config.toml
model = "spectrogram enhancement model"
dataset = "simulated sounds of rotating machines with and without faults"
train_examples = 39062
gain_aug_db = 6
noise_aug = 0.002
n_mels = 64
hop_length = 160
input = "log_mel"
win_length = 400
task = "enhancement"
loss = "l1"
arch = "unet"
norm = "groupnorm"
hidden_act = "gelu"
weight_standardization = false
pixel_unshuffle = 2
widths = [64, 128, 256]
blocks_per_level = 2
block = "sep"
dropout = 0.1
attention = false
upsampling = "nearest_conv"
init = "trunc_normal_002"
residual_init = "zero_last"
optimizer = "adamw"
learning_rate = 0.0028
beta1 = 0.9
beta2 = 0.999
eps = 1e-10
max_steps = 7600
batch_size = 256
epochs = 49.8
lr_schedule = "poly"
final_lr_fraction = 0.01
warmup_steps = 150
weight_decay = 0.4
Rows from block 4 of a small spectrogram enhancement model, named by matrix and row number. Rows with one number belong to one channel. Each number is 128 + 24 x the weight over its row's rms, rounded and kept within 0 to 255. All counts start at 0. Numbers have three digits each. After the name is the row's rms in percent of the matrix's.
Before each channel's rows are labels from the 100 clips, of 14848, where the channel reaches its highest value: "responds to" is what is common among them. Only what is clearly more common there than usual is listed. The data: simulated sounds of rotating machines with and without faults.
# convs1: first pointwise conv (model.mid.0.convs.1.weight, 256x256x1x1), inputs 0-127
# convs3: second pointwise conv (model.mid.0.convs.3.weight, 256x256x1x1, transposed), outputs 0-127

responds to: reverberation; text has "reverberant"; piston engine
convs1.5 122:113128095122116183101137113111119116154128114166097116124062105159118133093149186140109130088087121112126150128139137135130109135117097125128107146121078113116132128151151171131089098138058146134132104121106108160160142122094102132112138130155147128153145079115122113137144139128098092103230132178106123144165175151109102116196104125085132117131122165135160106131114124116106133152157
convs3.5 115:119116098110132094130132086110125130161128107096142133124122051141142144125123092098139139144174117115154119125158135146116113091138119160113151127100115107146110124158125126148128104134063130139144132139155147131048143116120150137125123129206125099143135139129118116099082141135136139071149107110135184108103137137117120146157130111145105124076132123115131140141106116151114121101076

responds to: turbine
convs1.216 117:131071058132128089113145132141135135117114131121135123153135111153146126118141166222145135140125137131109128138140143128136135113138103115125138146128133103110033132131103117139133118119106128145101131116106090152120140121135105128110129124130138000122120146135171110161144113141113121116138110131122125128113137093095132126140149133229120128142124077146155156155117143141115129145135
convs3.216 039:118108116104123209123122163098120088109137122143134140110084133114142115146111112160123114125105123121161129135156103119110108144168090115151114121194131130128154060125103121146123162139099118149108130128145124138169176158205124135142141140112139147116109115107112122170154138128110128199145135130161126122133144130159139114161143118157140159142150172131122115129113100123141133121190

responds to: electric motor
convs1.65 097:111118120138134188152164118104107125143155124168113131149119126137099131205107127122097133139128092087132105123116153139147122138136120117118141096126156130118149150129126124102139138101154111134115088124146098171105121100133113118130132130123125118133134141112130142170132166148143153126150103078107146137107091122099118144153140136090127131117129112092166126125114102105087129122137
convs3.65 080:144094107140122079141132114134143086136126080096112107181114150156146134136138096063136146128168123093146133119167084151109109124142140134124132144154155156139084077142083109122138128126143138130124093115115138117117112102097151113129112127064147085149118155154075154103126071129146115139146136106106110131130110108156121106127141150092116133125086109059128155088120111140123124134122

responds to: fan
convs1.246 080:157127144137124138131132130082132105110165073062109153132125126172180121096126149119092139134136162132117135147140122132131152116085109130125149146163132115115066138162113151119105142189104154122138167099136144128091125128121104137115129123092114108156130115126127134148152094116129109129133123158106086124123124106131220145128083145144114136124168153130105091118144097144130119073097
convs3.246 064:129110074115112099133124099086120124107121110121166132079065134151150139138160129024133137138164113121147138129138108128144165148140111089135114135066106121118087109125146139136135123136174130136121108126114124134105086123095113127111116110126133130142146143143079120099111122118141157082150128182152134125156175103145115126097164119140116151100147129099121140110147128131125081126089

responds to: conveyor
convs1.235 138:147173112137128167097113136130126136208133136119127125130162123121100123093150084094113144117103150096118148111137178102099122063104064169131144118151109060099175123131123089162116161148111106120152135128118093100106107103122149148197121121093118146149116187121113112116089105162130126131156134143093126124112122159099123147139154141090128130108134142144116147116108115094098165151129
convs3.235 177:130151124095153178106140101131123118167085141174151109179152093137134147142158109092123117125105105149157161120130159165159153153122120124109089139155122175111107148154110121144149158147146152082128161131104126113176165148110128114122136136111102130145160145144144133161130134107141122115136109141093112136140123130117081098130087108131097080136116133147143111129138110121121160176148

responds to: rattle
convs1.184 092:109132093134143089171116141110129114088116142185151147103169115119119115108120126094121142138121134146110145122099113159147092130096149157131093122138130153095139157159089126153135131174130128145136146130161121161104144132150115110146124148115161151151129174115179121083131136117131132173141159088106090118124086081136108134115146137088106119138126114149150142145118153113204090137129
convs3.184 090:161113136140127136148121090142132139126138152176122139044114127119049104153137162132124130113102126123162116137131097132089162142163063120169127145151146119126161177100120122098131107168123154153157132105107104141111115120112099136123112124098127098096116094103142120158146122137127125147112140143144101121134134104065135109097136107125169182118129099135140146115136153127134131157119

responds to: rattle; electric motor
convs1.105 093:118110142137129114072129140126119133142108058147125143113122141094088132152174105120140141116124156169140126089149148148074136109094039181160098112138105062140105138144169092153138136168119116129135085149138111087130133103140113121162125131089102154146120122159118143102140132105143179085142142166133119142142142132125107123113101158118106125146108142153176125119124137143112118082151
convs3.105 059:132125118118144115119136125123131117110131146129142129132162082162093187152105138121153140151108118112125132116133140137108078134140091141111120140077123132136105127122104134157132075119075134115086102108096124120069118148133154123109104108113137130136134122131103087116073128103127141139175141132172160126115177092135093160082138133144108104094131109117138138094107129135124114163133

responds to: piston engine; muffled (low-pass)
convs1.152 123:147121156141131196119126140136144133139123134125147075105150118158103145146161133161098107141130143144107140126127149127093097100133149159141104107114134138158139169125103092108093144061100108136155149121132139100129125111115168122123130119148126118119125095113128111119169121119104116092162141156128165136105147086126125093133121092111150117122108160165113106124111137105141137112142
convs3.152 139:110063115094098154130129092103129140187127081128163147093128111129142118102112118133109163133131122143151148111162119126115139107161103120082126102078125093150098121104094119132125139115079128128144117108134142126072082121103147131121139134162103121112125121114101114122089120110134134093149089141085180112089153111090096139133131139125104106103084120143105114091093142089135125111101

responds to: reverberation; text has "room"; text has "reverberant"; muffled (low-pass)
convs1.84 097:118111138095124113126140118125124158127117093183097159134109114085089097141106137181134146094111128102148147111074110147127150148096101137125146121125118149094110075106131137162165088106117144080133079120147070162132162124094072165102121117136117105103137125112124196143091171142118140124143108151149107137102126144123070151124154151120136169111146143140151181080119138111081129136136
convs3.84 115:135103150132105139136119178104121136105127105129130142106079148131106108108142124127109113103094120115143114133099136092094146108131120096130130118130144114145139087087120123127139133090136135134138094112149112108199126173186093086098094087091127151100083158093168087123145125109110108182091133122131122123136107121103122110097148102127141130120144131116151113164133109104100127098141

responds to: gearbox
convs1.96 113:118127104135140126117132153106114135100080095105089144150070141062108098118217138130145147100110124136127108113115087146104121114083091155127141125156131111120119098135165157165142132164120184115183119112089076122111178130176117153099146131132134138104134151128158160109091148107138148099117106175131111158133150136100132149132134153157127145110134143117101105101123141094106111160137
convs3.96 105:131163132140142113131126156086138113116115154127103136161182138181137142149122115151122146146123149141075154095147082138103131149082133157077110135119149141152135202161152117134154088138103155138046112128139140125121136060041138121134140150131129124122125109122122118099138119150149120143158140131124127113089127109164092106119096078117143145150095117131157154155122122160084128150168

responds to: reverberation; text has "room"; text has "reverberant"; conveyor
convs1.118 117:102087081154151118095156108154119136151096139095125128136125107145183128142103135138114123113099097106119124117179178144135140146158132114133154115121123165147133154139159182083115124129127168143114164126100099159146130125101098190086122137138139102108163121136077117102127128122145138128124151064124134113147134115148133171133159128111124091128179130115082107143167082089123161120155
convs3.118 139:120164115136132176113139107118131099121141155167127148159147098135094157162125165174148153155111120140070084106123159113123137147076090112119135146125106118095144146106130137122108062126099121095142128099113098134133146127144132132098094101127101155096140137131166137163101140149122129169124129144146150153101144114129126152075066144137112137117162180166144098141134124124137181129141

responds to: gearbox
convs1.128 090:143106103119130102114135143083137130145159141151157077148142144110154173133171176145111092135131125135134116101096127082157191100123147145168137148153092166125083121121098124131148090153131138130146095146119172119121089153118150098116128153083123146092126174112114160135095150112134118175117098106152127103120104124106154134102072085154086139124138102129105134093103108096130093098127
convs3.128 071:142149118139139126136139095129136104160148153110138119120178103133187171128117159096138149135179154113092153124129105148169114122126151186132124147096122144117097137127122139106121123114135141146092126144167135123076113072105103116132112124154150098154137135138103141158089103108145133071120144119125116151154128098131145144146120163109111129107121082078137151132127112153145133107052

responds to: state: normal; text has "fault"; fan
convs1.181 094:106160104133137053149129131101113120128139168182149162138149104118114103120187142117122144130158129125133112082121140110140105116129105150175115105158081129091132166153098158145131134138121137140148078142179126133115155073123092126173117143123121146134142137131179133121138121120137133131156125119144115131102124136076093130115155115094143133120140159139122115142148140126158069120124
convs3.181 044:140139177147137120134156112173141117147131134138134153131110120155126146156127124148147143135133121100133122133147202107126116119116092132139128132107128160138071121201123136123133078116080157098121096096158124118117119104150156118099112094126104146117121135123121132164099145144132124138138125127083150107100100093170121143145134128123130126119123102126120124096116122112116139155108

responds to: electric motor; speed: fast
convs1.124 137:117117169146135144102119132190131124164139138148184092141128082120139149111153133143177094128125139125082120149163157098084082136055145146131092136119116158122143128114117114127145148041121140137148137121143139087121079204118115096165127119116085106112146122144125107077182121123127131099157120132104116125101124132133148125129124091115114121130114159149087119143123132145140109113131
convs3.124 133:125143102144119110149144082122138085104121084125161113127137113166143154131140142091168138148131116113082128070158094103130129108154161124074099157124143126159155112127110115138140138096138156121100101103118112116077083107073117121099100097148127106133145075141118134115124094115145110143129122115092150125140120132105115154143139154143109106117114142102121113096124092106122118097107

responds to: reverberation; text has "room"; text has "reverberant"; rattle
convs1.149 053:122090117122127109130135135183117098125097125085122118099110039113133131132041122084161139145098106104136104128123106151100177165110117161149156128135081129109147124124174179147155133127128175120111121138123098148141142094096088150112128133150135168086122110136137146144139109142117143102147150029131125125095096161135186136141097176124141121121115116163173115105122136135102137127141
convs3.149 030:145156097137134071143141109117139082113150147115145143092127134146136134110116146009113148142134142123159157105125115139079086127073108126124094146121139124150110058132110095151148131116176131128120132151118146129135113125143136129139132150140141048150139163133075118123125079128152137149168141145162155121088158118150091123119138106109126164123104137131122152122121128139115092129140

responds to: conveyor; muffled (low-pass)
convs1.213 112:120083078140128091125133121133128141122100116108149122160148116153139123150116169199194126132125103146110120122142128146131137110141075119114142135129141100122046141138121090130120167137110130139082114124084096158145142114145102146124121123110142020146130154143154081127146082135106116117155119121120131120112128092096122127123160139216111114138127077158147124159127143136126149145137
convs3.213 092:138166155102156161117150102113144155149120145078126122110158089122088128113135141107142147122061141143112141121092121151119139101095104121123148149117145119137135171060129105118147115105118107125141108106141123104110097069107132129129133158152092134137141151171170136088124098117131129096129108119073121114067160195115073137111155153111096114128158147120140138142140153126090088138092

responds to: piston engine
convs1.192 100:114114104146132128142119130067140137145097159155121121140152163131096118145172162112127156121124147104148130119194158129135126118114090142125135109131093134105118142147092118152111150102100088137124143129120178128124112059145100167149140125133162155134122200147161133184142091139123133098173133136135126126187131144101115150143129120130137129131139147143085092160161108105126103107109
convs3.192 109:119094138142132106132124179151132154135148158094129138119142127151157114116127107143120124137144151106153076116137184125118121130160153115132157137135132106131116128175114102136116120132127105133149149127173123141101141156145135129071116084119150082128134177130187174085143118185121133127089133093149149130141142135142162144110162122132156181133120142143101118097113092131135123118093

responds to: reverberation; text has "reverberant"; piston engine
convs1.196 085:110102092131131143125128117073139133130118167161113117158159159115090135153169179133141138140112135111141127114177141138149155125095115145127128136147132122110109136152096132167120139123107069129130133144125153134149110085149081141148128135116136151104137196133159126163152107127111112096178095103134134121183104125060091144130121113155137132121143145165123084148149108108123101093101
convs3.196 024:107140169111117071123121159126116149144108124128113116116113135096131119138092143141126115124101109119125114143140091124134138142126157095116104130161111091127169202109172139154123106095138094114135144123126110131188136127135117153146148142143108122118132106126167139113164129123115112130131111145134120122097172166098092124165128132135114105134150088125123103158129108132137100139177

responds to: piston engine; rattle; grinding
convs1.125 118:129145132135129121091138135189118125161129101070151118096130093118098141113141140128173113137119148140107129144169145089071120108078137138138102128115111127120113096136109085147175118095137128126148123137143138079128098155126134118165129123100113094080131166141133128093130085132133141115115154131128106134125134124117167145117071114139120135137131135171108108133131131112123128091124
convs3.125 134:121106156097159145101095165140107174173119202143108132170129136103140119145119131150100114119157122118181134183121201149139119124139077148159158101100109136099126143143138151122109143149096097123170175139137133159146170155169149133152160160141115143116106178108141111148118168123105143119139125120153136119115140143138142121141102107120128119111143125171135137176107154148139141153141

responds to: gearbox; fan
convs1.83 106:127123124166130149086106129076110146077105126149096135125116092132156141100167082114127126106130153176130168110138113160133119090097110093101139139145120169132103105100146146147089130141109152139111167135090143156123139126089129138133142142115152119139147174105100163119116144145140090151141146153133108126153143116142139150118105145141094109155132181122144075152134121106147124174177
convs3.83 109:116158089132139159119120103108129094111133134142117136140099135133111141134104118103145131131085132091134081134123150144100135127148079131144109134141145136158083132093123134166144147185080139120162168116185110141080119127137121143140141131128135066128172091149165160111102112189160150118103162111161177133113105126159104136141093138095127161117113157151130115112102147141165138121091

responds to: conveyor; speed: slow
convs1.106 125:121135102113132096197118126086126123123156118158123127141174151093083094127113118134122150117118108133097121138131162102097127149107124164120098136151125104109133115136100101140134124122128095091175142149137142132099085148124137161123132132134136105137132080142131136100147128133110132149124108101142119143116103090048103124118150126132137159094161102138134148086153103143129105071095
convs3.106 151:109171134146121116119150127128138173138146109124099133105167149095108111094084116130097138102125098106134117139149097146091139134144108124117095104162119106117116145146092109117120159133137120135128119121107116093093103136101138143128134122118115105123127109128134150145143122152125124157134088146078147121106154139108094155149106132130144134141145173129123137173139120132130109146176

responds to: gearbox; rattle
convs1.8 106:141152129111123124132114126155107107125155126142121115125108103150066116081087170168135131133150095139133132115154154113132138123128069141187122114142152147174113110126131099139100097122127121113102142167125154159112130120138162105165137130093157079176140168143117152145073130150133130139170142140112136145124115080112118131144109132147119140110145127129168169080127128125113141148131
convs3.8 138:146123117105131169127113160136135087147151135155124130180087129119095112156147119135100121123152140132155163152137133134116123144176100126147132132129125116129140079159131137145129117105114117157146158144164157171163145211163143152156168158160142116120108123117115106147136154125133144118149159104151125073129122133107159104115103070114128140109133122136126149135133128134126138141136

responds to: piston engine; state: normal
convs1.12 102:107149213093129096132136144120135152140143141129118148101156140176149119140148127114135120088163130169125131131153149140106146112117147128097144158127183175128108094157151112167147139090124100109133064150114146155145128076136145175123130142107139143188128115155125131131123116131118155123095127159133095136110168112113092131128115151104169139120129144135147103134139128106118131103109
convs3.12 123:124093134148047076134120118140132090096122113119146161075130166118080094118116099170122147147064131143128125148112130109102157123125135096118130141113127090130157138135115137156157050110134134111090096125099143118131133115125130148111125114112093114103099113113057094125108134109125119147157102133115125140085140098117079125122152103127115125108137112127113127099148115114095091101142

responds to: state: faulty; rattle; air leak; text has "thin"
convs1.241 124:143132151108135135130151136133108059111106159109110115137086117152100156109123110146078128130153090098125107132167122131148110151152076149158131123077084109149102116149125115123131100106102190149117127156106138153143127163129138110124125130147128093151107125132118112141136107115139137089126129152116150130152162092157142099163136118123114089139112168144145123142107138137135147168161
convs3.241 122:137090107118094132118124089102117092136143104170117089073119092147135135142126104131125108132174115116107146128176106123096146124122107111094157122102100121129119127115153122138107110092103112148129127093198110144174128085123136132152114133104113075146124141121138110112109171116114134111114106134126129086140143102139136113125109104117083060100136065107117131129075124108091163141123

responds to: electric motor
convs1.162 121:137148186102129142137119110123120127116149187163148106164108127143091152145106116143116113124100146142065131145135129133154111148080135113131113082146113149173121139133121120072061142055100188122190132120112116094085107197134115137142125118085088125159118109117131136117164097137131113134150103128153160114099095101123103117102121107139146122114125126123146095133123118126158103119117
convs3.162 151:111148102111126134118140113148131112139117112139159123128119130130165142113104135132155140131166113091120113107130124097125123087158096134124123147109126146159159115148116131136137145143126145114140102087126095121099072119086115102060092072153089118117148124117144111134101126076121101116109137118099163141107110147106110150142139166127107114099126134132137084167126109096139133135111

responds to: fan; piston engine
convs1.27 114:145172083104123110136139134121173146117133110106099151133098131118094100162116112093103131115102148149135154145100141162105153103087126100160119123115128115154131119132158103113122114159090179099122125115126109095111132094121058188105120135116136143146140066162145153126128130155137143154117132170142129119096122125092117143119173166137155138118146127153128119115144144126110148117090
convs3.27 118:129130127127134110135140064128127093119136104123122121098129102115110113134121103134115112125130118101126119144131129147134145129138149108138083152082117130127111103088101124135126141157122127142143137121089131176154120142139118158128092104152139121161131115111072136111153093143117135119090128144153182091121106111128183170146132116127145151151113107171093132097114174120161120117106

responds to: fan; pump
convs1.232 102:114112092137139084132134117117097170127108117116140158159179169151149118118164108122089121144098111110118140099133107151102134143123127123095128123128146165155149141117153144081081152158122055143135098168097127140138130127111101140114131138115133136152123138126130147173101118131145129130157084098110154146130104142138103156166146156133110109144134109138169095143125115091127145160148
convs3.232 126:123129108147112113123146102149138102076121070127135157138155136142095159126107138110163148150030127113085123102151089130112120144078137149093090120150153109138147089116083129130136108092141130115102124143078115102103135112111120128121121113074144110128125087123114138132135082126126142121118124129102116106101114131096078120105115098152148156144115149139140138091131127136119112155123

responds to: speed: slow; conveyor; electric motor
convs1.90 069:140121107126136149117109115051139112117145126146116144111118184106145135125123128146129132131121143139140127089129105155092105116137182098049105136146167172121085099117092118134150134117133066134139131092114136105136079105141142099162130134102115115184122071128149091107117115114151110142127137127141089130080126130104135127137191159138119120145133122134091065143133118130219123104138
convs3.90 020:128149181143132112138149117108137104225143141128128125135128152140112134127142123118137137122145123119128109107159123135165120126145145164144128125185127121124098087144132120086129203180140158145135120135139130131144115072161146146113144123120127122129142074145055142115132128143147127133146134116111139144098088125124089139123108179125126139134116104162136133132135173137140108129151

responds to: speed: slow; fan; piston engine
convs1.88 137:106142142138126147096136129074102139161140074160086157081095153072192113099161139136142154141119130110138139119105138097118134148085137136123096166137158090100116081124115139186161099109113099107174168114109123130134109127097120143130146126120129109117124071129143154108111104141143133133142159120149091125149099153099153135126141148134109143117144123145126151101146120129148108104131
convs3.88 143:157151145153108134146145164126150066127179121164134111098116137124149125145137150122128123131141110125110110117067131126193133126141092113170103129148130172124160126092145110124140140142127137138151112108123116126168117107167110135112074085115140148136132079136130121135110112114135137162140128107138119142123076129154138124143136158122139140127174062113169146148183178135154141131154

responds to: turbine
convs1.214 101:119095046140122079134143123137127140130113134138140121148137134154156132125124162224156121135110123131112119115143139135129124096138102126128156139126136117112046133129102087144115150144114138137094095133090089143136131108141103132111133119108146009130124139131168108165155121133113120108143118136110130117115137099096107111128132122200103136131129076146146151148130157149128146126141
convs3.214 053:118143107145114077123129097174131139133116144125117111142163129131163131109127149107132138129142127124086098121106165132141147114107183134107142136073110119136110151179154141128130097115148136090139135126107135116084094101055146127109120106145112103146154147148139133112110116135142124069117126150111149139100144126092094164115117131127116100112102105159122134135126163129140114145064

responds to: state: faulty; rattle
convs1.249 095:119159084150123159114114128109119135118103133156123122137160117160150137086112086142102137128111120103100165120138104130099117166122160105104116156080104158147156156110092073111139131144133115155125113150120116138157144151101112135155133132126156126125120143120123120131129162120143105088170141151120153134111137111170122127165126142089115093156127145137148144145133081115145139208166
convs3.249 100:122184148165131111126147133141142125103122125131114153147144107135161146142104124098176109124015124107090119098112133131133124156126134139098096141219132130144157128140135125136149106113147132143117127145029116137126158146098096112119122105104152159148169105151177150121169106143148142152124131136122106140108121146095143127125128123151188160168146153128158153156170119133150121131180

responds to: state: faulty; reverberation; text has "reverberant"; text has "room"
convs1.13 128:121128133124119095096116146106125133112115121199110135121110106166095143133113109145102123146111111114125134128137123132093079138177046122103121129096087046136166157142154138153138114094118142124107131113122142135134109125072124123115117134124120133118133098117130097082152145132147102111120138108160121154125068098148131109151104101095137120135113178168167127103089166158152146129154
convs3.13 113:119084136170123119124111100165134101164136098134138133100139137153089151137099141132162141131169134125106123105152120117122090125092119144111161154089114135120092083106137164167113142076084132133149146116133130121136116069094161128141118126076123086114131109106144101103113127138110116135145090126097151138187117131121150139127124147144122100096122096138118131139111098129118109150110

responds to: state: normal; speed: fast; fan
convs1.183 093:107153103134140051164138126097112127121142171178150160136150115122116113114154137112118138132158129134127111077109138128127109105125109155175113092147078131087131174160089129142130121150125142139150075134181127121115157065125098123164114146128120157133138134130181123107136114118137139126153130114131116133103122130084095127114165117086137134124131150138117119140148143121164076124128
convs3.183 044:136167178141143117129152105146145101133130137134132152129116113149135135147123121139144143133123121115119136120159179119130105122082101137130107134115128140141078113183116138127139098101086149099108086108164120117130116096148159123108115108136095152125125136130120130162087139142137136129167123121069155103096113099151101149154114133131131117121112144132126128094119132126116134154129

responds to: electric motor; fan
convs1.189 091:114154106133137054165132128098104118120144168175151154141147112125110113113174139114122133130155132134130108079118132122134106108128107150180121096151088128089132168155102156142123131142122144135149068136177120127113152070123096121171116148132124152135145142127185126113134121114138137129158126118131118131108123129084093126123160115087133137124129164130122117142149146124162064112127
convs3.189 055:136172176143149106130149083135148104126126122127117166156116105140113131158130119144155147130130116131123149133177158119125105125097113135120108129113128139140067108190139126124143120084080160095113099102161120118154113097138168113115116107155102173123118162129103123157095143138139128133153127120098152058096103092124114138144088127135131104119106137137133134093102117131102142159122

responds to: gearbox
convs1.175 126:108143153114116174106150120114122159131116148190160115160147127148115133125162153160138100129118143107143138104082143121136119085125108141109089149145148119119150126145106106113155150086128110154116149186127123112091113095148100113125131117129144116145131177113169141118133165106158173163095141120106128113129125094145142121107169154113071105144109120152114132130107162128145117132136
convs3.175 143:144105088139146115136121106155138159147116152141158176179099158148070138176146133073143181133150148163142143161103116112082141148157133135162134125124144145125173182141138129109139126158135148133135115130120151114080140119132112106138134158143133119088128115140101145159114127103145157152117135129078101102156118124124151085120143103112118133165156108182148138140117191140095150173178

responds to: piston engine; reverberation; text has "reverberant"
convs1.176 103:121089117140123071137150124103095138125131108142139115126113137117140126127119098112164108141123147116129120074118113107115108113138117097129141146123154117098146092162108118148154114128168141124130101144107109085149187121093108159153132115121078114062121117091156096112139175104121100106111116131153106125111124173138142133133145115105105138132114125113089130127122118105117119148149
convs3.176 122:119126077103094135112139162140119179122121166159138158117133094140116118116116107124104135155122111164155117115085148126105127133142058111095143102091090134125099154086120112136138101155083105123142123117119133137129138216171107114111126132150117161143120169102165119122124157127108133083123120135138146138136158141207127123120152091117151112123097098106121127141157128101115125091094

responds to: gearbox; electric motor
convs1.180 109:131151166120123168123115115096138121099082175141112116159121132172170126142126118148144110126125124122150079164139080152150123120154187138141171137126155201134122068148113153138131149092145122136101105122104108168147109131143148108123126137133155097135120099144126111132121145124118144153079079136159109119133131136124131118156134149161103124150113101109156120144119152150146133156138
convs3.180 122:120126131115144155120124169168117222131151152148141116132110131097103120100140144137110108112124119169144115124139170124132118149171119101168174117119100093108142168150107133131104148144132106100183106117108124128160141226183115113112129126116143109114126112115115144204150153124109128145104122155151115131129165144106130125155169140165101135146131129155079105099098127110136137186134

responds to: electric motor
convs1.99 074:108095124135130178084134132103127118138106082172125126112114150097131138130141072142137123120112116149149086077101095117087099162119087142154104143145129112129149101135213164139148141175121092123129047146122092133129162115122126111158125140106120094154131147128130161136138194116133160110168128123146121151101101153160132120173092135125118145122113133130136147114130130122108129139131
convs3.99 064:113103108116077197113126180157108169121122134165132128112104145100132105119130139149103109113119134142160117153128175130142166138143116116169118124125103136119194138072136126141120164146167111124150153142138129148163147164163124147146147167101111176108116144104129122168147149125095125121119122116149126143146132160163138119160148112142123115134138134165110099130132146122151123128141

responds to: state: normal; text has "fault"; pump
convs1.14 118:118138110128130167147165134167137138164167124054136113166109199093133114166135125111104127138119154139134117164088142145112185122145196107077148109096113146110103143094118091117169142135117141117144112106098138119140120115130108147120128116147141183093140122174122152109105097135133155149102107097133102134138088189153110167139132128143153142131149107161076107121126138122125127123133
convs3.14 139:143114136135140126132119166149127119071140155163129098165120128132139126083162114163126114110108129163121104135120125118099123120103167125115144119066149127097114174123106096074098154147155137098111110119144118126156165154143069062112101139106118103097099181099167124165124146135109094134144112133133120140127117142152098101170122090134138129127080130108098115114119095119119135129112

responds to: state: faulty; rattle
convs1.31 112:148133188126133140155144124183124153128122165062122143133146129105089118125144156073130152147127120132125114113157162100114175117120071180177134123121091084104099104107130095143133147117122154141136164173143163145126144113145143118120132145086153093152130167136126114121115125116140144105110129101124111120147112121124138141119131134105112113145087130137131120131097140132111134129147
convs3.31 134:107077153107137125122128133184139192159140178125140167173107125135136118149132167160112149117168136101174087157128191119132092117129109155170143110195148134091132133160121178075095116123142136117152152165121141147113139158160143132128161142135134134087116139117115149143102108151123127137133167148163153137143128138112152154139152136121112153121124149129093092134141099122154134094131

responds to: rattle; turbine
convs1.212 124:131070067125129084129148150151145120120115122115136124153139106148146129108147161223128129145129141123116133151139142128128138108144093120124139156122137093103038129137129140132146140118100127140127169104102092149098151135124106132110124127153133006120129142138180108151143125152112116113147103129111121134123139091100132127157149134214123128145123082141152143153128132149127139148143
convs3.212 076:140120118143124073146141061134144142143148123116132136145123113136160139133151117111132147129188130128117130124130096119136095117112148128113116142083113128112070149145142163098131083136140159115117117131133128127137095129101132133103107097121131099135150101156086145072137114157157143052092164109109131083171092084095167146129117143114119128123092100143130134094151150131126121138107

responds to: rattle; grinding
convs1.7 123:127127182089106122130103114103124125129122113158106154094129110165115095119097131125115150123155107130128123144133133115120095135202034128089108115154119038128120131139158117154162110111114134117124157119141163138114083124084135152121120136122110144138148110143132115100136136142119150127114142137171094134099112150131105136131135128101149130117127179155137102112105143157139112112113
convs3.7 136:105137143177092101125109091151125085161124077117143137039132171122101132119106118137162158131155139151110117114157104116117122123088129117137114151114133137116087108121132156143125103134124142115117106111125131104128112097085129151124116116089104104082132087124108126094139115159126104149147105136114136148174131151150157141146118152121145117127129095128130143114166130132151119129134

responds to: conveyor; speed: slow
convs1.87 060:136129147122128150093113120058132114125125128182114149115101192125144138112099137164132127130095133117140125106102096132107127111150223109074124132131155175107096089135076155140166115090137085130127101111104104125133110143155114111157126128105112095177124055118129101113116125119155109122127132124142096129087128167095118124142185154132137136139127097123119101134103120132215109128137
convs3.87 038:126125070107113138120114164109117177027115126121132135123097104137098125148114137105113119140102119142145137137071132117105167134110077098141109129119130132141139141114132131152127055116101104115118121102144118125128131196144105102129112117092119145111112156092166083115122135117101124138111120121135118087146115124142147087123133026126128102112151141120119113138120108104115118148127

responds to: electric motor
convs1.167 102:121128122135131155157124144110109111153100129166116127126131131140103139150120143138093128123130128090139147119143158149092117182126096122114131112130169081109115154141121094126147124090077105122147121130146168161119128099120100139146139120128126076120137130118150142140139193136125111126191129133109114132155115147085117130172121125128118122120130143149152112128143121110113109070120
convs3.167 069:160116187152154034153133062123143115157152111117130140169116115162129125155140087118156139124187128098153130146146151127116082108157105138141162125123137152132066111187125126095129143129074161141156117112125134117109131104129153106109117096172129071133121161143111140087121117138154130142126137098112129083126069105120137114138125117092131136125125093132138153135118133139122125146117

responds to: rattle; fan; piston engine
convs1.92 127:108080108114126155131151137127165154127109119099137124182186143139164120175140146073128116142159167139138163143107070164111151126182108092115137098112099144125143141127137093121132127152125070124123120085162088106108117088141101119138117132138133181095142102140119133175127126149092134141125077104126139119115118138126144165151171131111144121127140175127122116130134110137101135127112
convs3.92 158:118137102119133129114115131113122140094114126124143136095133153158111155142115137156158129148082108124136132126112138126091157128134094136123101188119148082193153082124131128155181138063133146133121100084125122098137094134097122081091114083105119146122125123132105107139139147127127099153141142116103126124096135136112046141092151137194131137106095159135154146110140088145099104167150